config.yaml
encoder_wave_strides: [5, 4, 4, 2]
text_encoder_causal: true
text_encoder_head_dim: 32
text_encoder_positions: "learned"
learning_rate: 0.0014
beta2: 0.99
max_steps: 7100
epochs: 69.8
Rows from block 4 of the audio encoder of a small contrastive audio-text model, named by matrix and row number. Rows with one number belong to one neuron. Each number is 500 + 50 x the weight over its row's rms, rounded and kept within 0 to 999. All counts start at 0. Numbers have three digits each.
After each neuron's rows are labels from the 100 clips, of 14848, where the neuron reaches its highest value: "responds to" is what is common among them. Only what is clearly more common there than usual is listed. The data: Morse code for random letters and digits, with fading, noise and interfering tones.
# fc1: first MLP up (encoder.blocks.4.ff1.fc1.weight, 640x160), inputs 80-159
# fc2: first MLP down (encoder.blocks.4.ff1.fc2.weight, 160x640, transposed), outputs 80-159

fc1.439:456526532505490477521483513575498479502531503474527468443507407421508484605508479529441497449487446453453492475514452468469480380385457460510450463473452441485491456387460502562469449483505493411417483456499512479466457492419488334470423552
fc2.439:517544490571516515542514510569582602546565512550512538483470571605548500484504502486410470510528450460388444425444458464504548511492496490427551547526597553504529544507548511536530503569559536561498599496550506608544548545520514534499535556
responds to: speed: medium

fc1.620:454549465473540457496393480516480488434558498441504452479531438491411455480500564545477526531473416436441523479509506471493457434372503448511474467429518464496484466414444452481560486509453515428483558480394492348492435492526458417514472430
fc2.620:425522444520495475525523545565492490564496620482546455562520526435500454449416479511498613455417554500573533517647499520576504589546557480518507565506571448616477556546525478473450457436568501359547483486458485467416577483474543491533539502
responds to: reverberation; speed: slow

fc1.324:443529476473500503557527484657559435474376443491531531464490498486543515563525564553440557532517432465432574530510509514477423458469534566459455477461366419457426514493485519500451437393496454397482477486512541459465449448449432430549387510
fc2.324:508415650514479524382474412462462416533538462402450414454477394464430407556432454501523508578434446525503534423549579498464477488447429439537451524413489546536532517456609469515479529493454507503476484430511541479524511557474519475473535479
responds to: the character "t"; first character: t

fc1.627:497549464498501513513526462487516459445446498490455479620493463430473501528482454498505455491461542451484604475429459503486525421446437398528438371435479440460377471488453428414515495540478486446502535441401438394555480537509457486483432480
fc2.627:529486446451497469452556526573534546649425482595603463532396473534493521527482506549516472438458447434503492550575459586450544602588517542433477571534521523522505483577487532471455412483474520476550535554474425516444522475512565561490523484
responds to: the character "4"; reverberation

fc1.116:476512466473481518446549463558541475484488476464545442478505427414505533526472445540454434441466443432471511522479433480428437405472469404461415397454471462446462539405470485511472465428426513454490474432515484433479499478439472403510412468
fc2.116:567531500481525526484492526525555587624516510537565555468505530578552517501459506458446404490522442456453443473507435493521519538559493482443527573564589606511635544510532560524514482479488551535516619517540503623494561519480549554521581516
responds to: speed: medium

fc1.132:511516520523512541478507490540529430332479542423381511500566498470389440507493478490501434462473551488512563534423492477511429431448497446453460492508444457484449416528455481493474471506421360502497525485379449376471494473555463520461434442
fc2.132:560455453470491514414470567432475522519552516552520562506452516580571493561435497441518462481497534479472505477594506562550502556592546475505602546555534606556512413561484477520543460440508508593503492528469485517508515435495605587512636553
responds to: speed: fast; reverberation

fc1.574:481495569499529541532538418569481383393486535536424516461573456454476496510479485523464530510544491485468595509404533503577504464453558431494494420494478406444436548559465487473470538544501450526501544483505550488549389534463495480563333513
fc2.574:646521525519534560511458567394473552589536538524591470517478522528472506478465521553544464555519514552486413435511520514537438604613560471534460557558542537541591550515549515469486518484561558516514595549501528508423531445491481524486643540
responds to: reverberation

fc1.391:469580330447545456567514535509545446520503453490574460502462507416492486524441519425471432468443457478437497470477440444556406520442446486557388518444462412469430414500499498508573512477443422441465461534472473472498537454548381492521473540
fc2.391:507534515535520492476496509506458469574509547583570551456510597533508477462433515522482509458491445507428483477528487537507484549547545571448409517533518511484565529504449494509483469451534521432474475613515566596384514429484432409517607563
responds to: fading; reverberation

fc1.485:494506384541460464499533554483516391488505574466514454447476520405465449588492533512543476481446525538484569457529502474506467479435474462549420490411451496443383410462492455516478499468484436388450498522459466474532535491473461462451422521
fc2.485:578522469566484498493481463471491487644505545550584543462500593507476466498431508478500503482506475551437504485523457563562441572555534517516379482534507532462521526492445520460460468439520512448489546591482487605445565445501478442476602562
responds to: speed: medium; the character "i"; first character: i; the character "n"

fc1.193:522449493538431523488566473579434367465494553508434462477552512468523519597558498551432463473458514455489527492478514466509453432419498469463457476470445458432435388453433456390479437489504479386457433478470433452498449474502448488464378493
fc2.193:551497474551522560562490477447462460464453491480455485513474587577547461554505514515553504479520527451434558388508459522483475462568488482471373571452500526562360565490438437497448470562536497458537508655487449544638495496488547486476504564
responds to: the character "e"; speed: slow

fc1.318:478565496424533515534522480521556450436465463461434495482492485434488473551495560519452544518528455523522558518472561458441536447456552526403488486497458477437460455515405479412483414401486498462499519508486558342473438465544429426587449464
fc2.318:472415499497400515524516468543451610482463462490396432444491458546566547529525418474513448519528541514545464528562596573524472488587507499486460524524409506492491512538457542612422477514525447513546468599483494466486571482523534448475531503
responds to: speed: slow; reverberation

fc1.127:440534452577447468545554535470566414456491481421420462461424492390425452500508502446496494454432475463467569452446457385435497450408508503501369483449506532422429499480505458448517483484484462491477528438470456432556518519467399451466462534
fc2.127:599518473565516544555463477499516577451501596601508491495520556600531554486463487547434489432480451487400475489517454507542507555529525505430526525556435566481469488653514501494442430508519461529501469607465506582560491547527511593478509504
responds to: the character "e"

fc1.35:434486413470478506442491543525511442468515474478493485463542478496434497575595558526488453495577453509531474477400464418437463432374475483508478523521427513379515373422522430488529524386511404483419534418500498466447563437531460423515348439
fc2.35:484477475486451533553476481571599540493469400534509581441502529524557525484475456424461420547588474461441475511503455574570461436525572465568453517502552569495549487535609483565495533418406454565484558519503533605497519516436468492541482580
responds to: reverberation; speed: slow; fading

fc1.350:482574576488505444544550523489545438495544541447531529491504436424438489428453433490437544428488433465570630556423529583602465534483426464497533463441457493543466502542470500494513526483444474425501414572501496368411456439518473472568480516
fc2.350:426397498490442570518466437528493534574488492615490525434541449570539459520382472500491542439506418535381497470554464540536466570488604531451510619512508562527562536563567549493485565415440485517533461484547549575514544507463454539484509505
responds to: speed: slow; reverberation

fc1.612:436504486469476509534436479596551500518486432492544466483580456446466486500463446469467448461516511464482483544502465446473442398432451460504420446472454436455498522447489500538480441428429473411467504455498511438463476522388436345517371488
fc2.612:544549510506541559524444492541584602529547468620610609482566541587571490430468471476455498531539466502425454458476519475536516516574531489464589475508570572506553517507557478506522478508544580592511584535555552600511534519505520569546532541
responds to: speed: medium; fading; reverberation

fc1.34:548494466480486466529439548437580493482539481368452478466492436496429497526577580565562497493511526524562437480447540474538437510508497468541508486385478539470494490517496407412485485479495462467535507477382463318464546434565499432558497508
fc2.34:498617441412441481450495507489485605477384418499610490538568520398458471484502475539523453522448471472532505552539521452438467528577497480473449458421539439452507501461433525447493374468376563478555501517466469424459453436500469506532533451
responds to: speed: slow; reverberation

fc1.531:349503468497483421542533529518539340434470528524493546435506377447451498467521503505427463499524413529500498612508470435520535482477534540510493481495460494388499568503496458533457474427432411456484488398492508458459473498532431414585430471
fc2.531:497540418449337491610514564531527446509390480512592586577526450386533533544570445448498562546553485544457481484538493525421549410557486489531442466517541542489516541499556544473511499409511534484507539507529507548482380466493468465489550521
responds to: the character "t"; reverberation

fc1.202:521489488504460376543472578438554517476566525373483439446516468512442513558592532531574518496491508545566464453470542469553471503498504527536500485425486561458473471533471421420503509459512419444548482489373496314464547401541473387519518554
fc2.202:501611469427489477454512510481487569481422436485593492563603481413409497508462483568496455531462508497550545571485488409431457523543453471480453468389509434431474552429445496425460388493366557483558469496461442442416452427529458526540481446
responds to: speed: slow; reverberation

fc1.359:427527498432413536558477436568609403416452475562438535465541464503515483577480512468471542520517415498463524520482491516435464456451531499452401411495438404463430507509498508523396477399447505451513461545543556471526477419437496433566400490
fc2.359:598404467492484552431433492524463529565384526469516478584468507473483460540447488563469501502572463493518589384509567530419584401551479503490422496446535529547537465459511510464488459513519491466447584505646487652471476482447526494421558485
responds to: the character "t"; first character: t; speed: slow

fc1.179:415537485528503499519481447472528469436432503464438552482492487422405425555498484520511488472454529481481533477493527445531471412435532477481409435533376402451401545572423509422445434498476460431482519483422480386443479471546405481501389430
fc2.179:459537527468468476524545500500526516459529434502517453543581515456518554647588516579554431459490458472484443515526530455465520479457467512477455465528486471522506448477480547440400474520468505524498482514469442458561531429500548527569487444
responds to: speed: fast; reverberation

fc1.12:529471474480502531490518510494478494432451502416445462593492503439507482437434487446484447500470523460553616466466436500514453499434436425529360415450485429485436472490484455429543498517404420492481488447414442392498489543511439518455445425
fc2.12:510454502470450557434537480483478584588466466556583519520441444631461546498480463532547466403443504438504488524527442542510483557644469499547552521462541545548511519577494478496488491513464452528624481519447413513522526471493576549447592529
responds to: the character "4"; the character "q"

fc1.266:504491448492527530469450517515532436473530606480463537516512497512450397586440512532524480490502503467538630455482490488512502454428500421516507465439469454511413408483460442436432441521478476440461525443509465429521513474521547454491386446
fc2.266:502513527619420501551468510465502480482598505505528567508532577484557500514486478402489450482509479434432412450484439518592515529521537519536490471602557544555511485532541560499535510474509493586454558502505527517546490601444540485496515514
responds to: reverberation; speed: fast

fc1.169:533506528530549435470436525515512511501528486501593496603537528507462499467431469462542474491430538469522536473438463468483417461441467450550436449470480398493412427439483457442529488545436502495525457443424449449441506484531413526506486432
fc2.169:501578461490451509539537496502531511526540491535656582567458464551452509560477437564467504467448476506512440519537506521401573514592572506513534520485479479536424456575457490467419396437522546480574484536415411474462529399542595496503553536
responds to: the character "r"

fc1.4:537481507509476435534496566418551504505564515359507475422512464526459560562572571545513502511503470555567459455431554480488455477516522504493502494396421503433493487508500383465469469452499450404518484466409462338446504424544476378508484508
fc2.4:499598440427456464441515518515475591536405391490598465533535541412484447488474506545486453503450474460530509540550501455420485513587492494482455489403575442459520516397441493450468374455368533480582490495494456460445464451490494513505550477
responds to: speed: slow; reverberation

fc1.580:512490458505466470526542505560509408518474479475504418464486530440502485540480509485502443450446509484428506441516459471525430476425449441570354493407466484458416382455497415499538526455486475368411497483471429492527542504492467481445443540
fc2.580:530518509589488546495478501480463447590528501520502567476509602571502471469404483484496499469528506532450506461486459555560471573583490524505375518519514540504531554481496471465482504499514528479479530594514513603402549465451479482495600596
responds to: speed: medium

fc1.166:512536464604488452550514509490497501432556571462523541488492483503467538539574558516451536489475478539505466471439546412467513436489488521429443470499373485379420558462461447507451387511442401432501453519429538394466456508529395389502432478
fc2.166:449542493491466552539484515572527503511524425464608457477527546452523489482436548464448443443479495523481466446517439434413487453537472425543539430461565502573485445425490433452446439411520530477528499470503425439396476442457462501481538516
responds to: speed: slow; the character "1"; first character: 1

fc1.442:434463539437442555476509455554508397441488575514503534496556443494448489520459485489430525563568475484504547555479546515520561456442562478495476379502431466467504488509429521503425452459456496484501546434498539441513404479455518435558361425
fc2.442:532456455513509490456523488409511500552532570585520509511501536432386438414436550513452485516490464552510497468542500462426546558552531580415542577543568567480592533500514434441497430503530534430517543497544496555424607497485492518454601468
responds to: speed: slow; uneven keying; reverberation

fc1.245:478497490443502504431608435512537510494485466442482446491506385448480541543461434506439433434473455441495552546468445475454462404548430395440398354435498511437507527417433491481521453474440497471513474478530488444487456405459469424529433430
fc2.245:543486496429494541432484491545520567644426510524563539529538500558525581499447520472422403469528419460465497488487432557497519503556509439422478507540577561497650571522531533510500457446420538526508526533525491593448547554462515536532589482
responds to: speed: medium; the character "y"

fc1.283:447555541454526429488469549538519474419440568453505472477537466423385526490529495473492528587501511523494519539452624528567533468394494434540453464499437389428501440497522560450566530456477462525421469583416597416546474452575400506559495440
fc2.283:528395516486464532433490544529562555544509432444470440436496483446464405466512462521567548567523596521597508546541584615535521434478528527590479461518538540494491501561500509523491433463448495518547587474410468427524499496480570410495554417
responds to: reverberation; speed: fast

fc1.527:487574435487537473497517535514455493437509576479449497528486479482389453521461556560495493472454492430481603437455475448501507442398454433484452496407466390445436387423436419418533462522491489404431475507436492409450512474516478513484450445
fc2.527:532502553444442514505571443436433494546462559424445462470608441455459496614604444540541502524492487492459463548530580641530501482566502476588361440494489476472552508500519489550496545414475517517487515503459481476531495468452513471524513481
responds to: fading; reverberation

fc1.546:358492450554536471576513576529520324474504553545454585432487409442508441539462468493460535479570449523505513540524431415514579526455540548522508532514436532467474514492537524556432488402476422491397442435540522544524549533435497446534394548
fc2.546:469606481437351458547541576494440426532437524527630541509525442373509567585528464524476522540519426531494523514508464460432528488557523513459490463564496504493528459470511520448463479388548591485493525506534509579465417444517509452514501482
responds to: reverberation

fc1.263:521557477445452472497522521525613412441426487453412496440491460404450509531476506498458521555462446412451600491487465522482481397411590478419444450504498529422417494520426473460468442400440519508508526490472522386578488444512451495555475537
fc2.263:484403453548528596487549462630506513421481563462430560435502545546577541559471517530460533493573421504525596491506525486576435523433533530435480509541384466475437526594493545641459571557454471524496463509516501468561519478515415505506471478
responds to: reverberation; speed: fast

fc1.430:526605479566596457503504477500515432479558548532544527547488485486485521558526530589520503500530491493484496482424495441487452477425541486468464476550354456445392441535498461456506507536473458468511478482476530432478566449561455493562369487
fc2.430:599501493496448496456468463433620580494491524580495525500491568507470467465545535399568455492480505445407473502443494536500460496511491449458548444553589569502531542553464508500530543550426479540591622456395456472548572559512527612501541456
responds to: speed: slow; quiet level

fc1.58:402492448540499534510431455588522442478524474441443485542557482433464449534497554498469445467486480413474455467498450458433540329360471477530476462482471422460476473436500431495546458422482416439449495413492493443417495476443414421515396471
fc2.58:552522479429463557544459470522562589521480403500517579539530526561528514476483500496460422567557447386401436470517474541541415484576535423598505475464565467554565500533604438486562504456435557539483631519501526501506525496512481499541519534
responds to: speed: medium; reverberation

fc1.621:542488497436493524471500431507507489419476500478546495542471348422410517467415363470504467500440527478543528574524506533564471479442486431560408420507446418491467468498472548520480463459417512441432444511350502383520477550487468456506469458
fc2.621:465415536479486474446467465442566585614477570553552487444475447505534505447448513458535482468464501516500498492556475542480504568608556466482574562502585665537565517545494423530527494457467467555508583549470493591467531520428498556514659528
responds to: speed: slow

fc1.406:484487406508463532523511411519500474416464466449435552553537482461422440562516515497471446534471507504482577503487496470536470397448498516537402452460461467393389535499499435477515477414461406411462531466426443334513520474513405450465426477
fc2.406:480454575482481505510463471449533458521492530522572441359511430401461531539533516519541551412478540590551456520537523429432546509529506496442461448583498494466610457433488503565413440511455523504516509490474407505428438500532487513459508482
responds to: reverberation; speed: fast

fc1.230:530527554479518439537505499529506467453474474410423482505474505409370473574545583576520535453446407398444474408425498448432478394389510507466382467508466443425477500487462531507484503407499529497469537527509581400516506468562421448589484491
fc2.230:458496602564580566368492463494422522521526475471438500422461504551455494601579557604492469484491438461468444449403381482442498405494427497443478460550521482510524524463539488515520462503479478485503454477577474530487454477464542424490505464
responds to: quiet level; speed: slow; the character "m"; reverberation

fc1.236:540529392451457499476493502519462441411518587452477490565519486462455466495453468502512469490458526456505550504524486505543552520391504432581493497501471421536457517519423557425498471532543510484467522497364474389581486526578476505547447516
fc2.236:546448573524533506461529560469514555506511505527481487433509523498556524442434473459462446574494530480598506508539499497545477594577555481488588546558540597597623471521508563536501450517490492582551461490506520571470505558477558562467650507
responds to: fading; reverberation

fc1.226:427542455498478523619483498557633430414498481530423569441578504531553498565507483436431534531552436507469543525431535480542531432471586507474451421536466455401469485522486541542437473437394442522538521526541571464557450444428465437617370475
fc2.226:594506423474437532495470469522419488573457567539533528554503504505480466522410493550462507503553429488447587373531512532421546461579540494447454484435543554556552493476477486462490447500573516458497603548622495610522489502455597545482534539
responds to: uneven keying; reverberation

fc1.113:453558441488468445579532586485494401466475545417461495500468506453507475525532543507470527516509460464464536444501480514433496426404520500469414503492449458455416412483471404442444444400517493354402501489460452442455451449493452440479452519
fc2.113:670486514584478490389534555442460441591538547466462503417437470582554541581439492519545544520562526490532550475489460619536548505470473468502456494542528532542484439456508486476524514481553526514449510556532475512527471557535638501417453539
responds to: the character "e"; first character: e; speed: slow

fc1.607:434529530500521533509486510578579449441512467556501559520573530536542499514529530445433547530568418479420532533377511472535546424505510515464447346531501426432498493491492482510427483498379469512527531462520550487496391489427424456580412447
fc2.607:681438456454476507492456459432435515551425509603537559515521558531506485435479530477516463563551445503398556380511504570514456479615532505430458470459549558548630544512494481484528488468515545537549611513522521599524452531472535577488537500
responds to: uneven keying; speed: slow

fc1.307:465549409507445437584556539498492424445435510494443467462458501498544504587526512530487506536520495468479535439473511534499495384426519489494403460450437480379373481453485441481400515472457460440464447522484447466507486503412481423479379531
fc2.307:613510566544434483428576502425455416562573531412439511481472451465487455560477444552518580486472547500535523451542461558460556567486465538475482571494502570553483488462494477397476453440557500466487488582464424453499521479576651408417514521
responds to: the character "e"; first character: e; reverberation

fc1.167:479514417557545517516479527426444375520600529556482587554444536550511432464479547584515543471470454453433512458455448430553387514511532514541486500512415494442403556537482418474541523411487426476526491512464526466438526484520414511545472536
fc2.167:493472544447548520436421460503560531578543496699563529485482545615568454390468576503460503520505454468344415583513428523466475486466511503401559472537494542501583517445463503531494449494467512536488548520438503560451504552487521515544518441
responds to: speed: slow

fc1.130:426575459486523559520525537531445428403474505404447613523511444459518469464503508486405432472461463492551497520523484442546495465396522479483467494473442432481400532434489476498504428523468475401499454511465524461459450469511442494494459493
fc2.130:505466418556505478636478489516552532539499519530582536557596471523442517459516534496412515515550489470498488373479507434541542527500477460431520510501491507453514467516439465508481434595556562509454537401578480484476467521473411441538481550
responds to: reverberation; speed: fast

fc1.188:514562425530485459524450473549518407465480516486514473494432494476507486531495560528506489495508515504461482462506465494474480461390532485523404462514352413475408392525489464496482532430528487426459510490389504460488518552506416460465417485
fc2.188:503578494522459534517488474447510490522512563522451498514531501516458485423489486498460491507506449470416530481532568637551527558599565535603442441508568527540475530538467467496454570421478457558510598553404553468582514495436506500532518538
responds to: the character "i"; the character "e"; first character: i; first character: e

fc1.145:491504533556439495569528483485505380465469458482444533477573448518448492598550456538514465490510466472510511516514471502464514415390515464439428473424423433426403543438451446501485461441494466427484445456424522393489545462536459474519386513
fc2.145:468549379514524539525464407471539568492549446498517508477502503458454452394498481582466384433470505410450485483544467505493429516449513459473452477517524474504535493493436505497471446498404432542583558485390498422515496566444524532479452474
responds to: reverberation

fc1.424:397509438477468453527492587572574425436490513417446539467443503487420489574531545534475492484495435429490465491443446477458493409405499516475427467520468445470468476454488477520491482366484457483422406500489556439531559378495476405580363464
fc2.424:562451574599479583492494455510458525533489470445470553560424502492387419564476476507483468407462491406478484423457399498461442406475436474561438525470537528518490515526536529526473478527451422437498527461533481568511533513494547504439487492
responds to: the character "t"; reverberation

fc1.353:448539487438448443556484615508606375491527502484492479500446486499471492495394457419496558503514432516555573487452546536476523443441518500508366495469481461485466480453462495500447459390495470505531443493505537442526501411486454401585469560
fc2.353:538423495465469595515481492666614553430466470501477503566499488492441567526582479479494497537606508569547462552518586592470597451448439519448556447476461527455531452518526468540483387552499525461453534522552432571479469492474502439488509438
responds to: speed: fast; the character "t"; first character: t; reverberation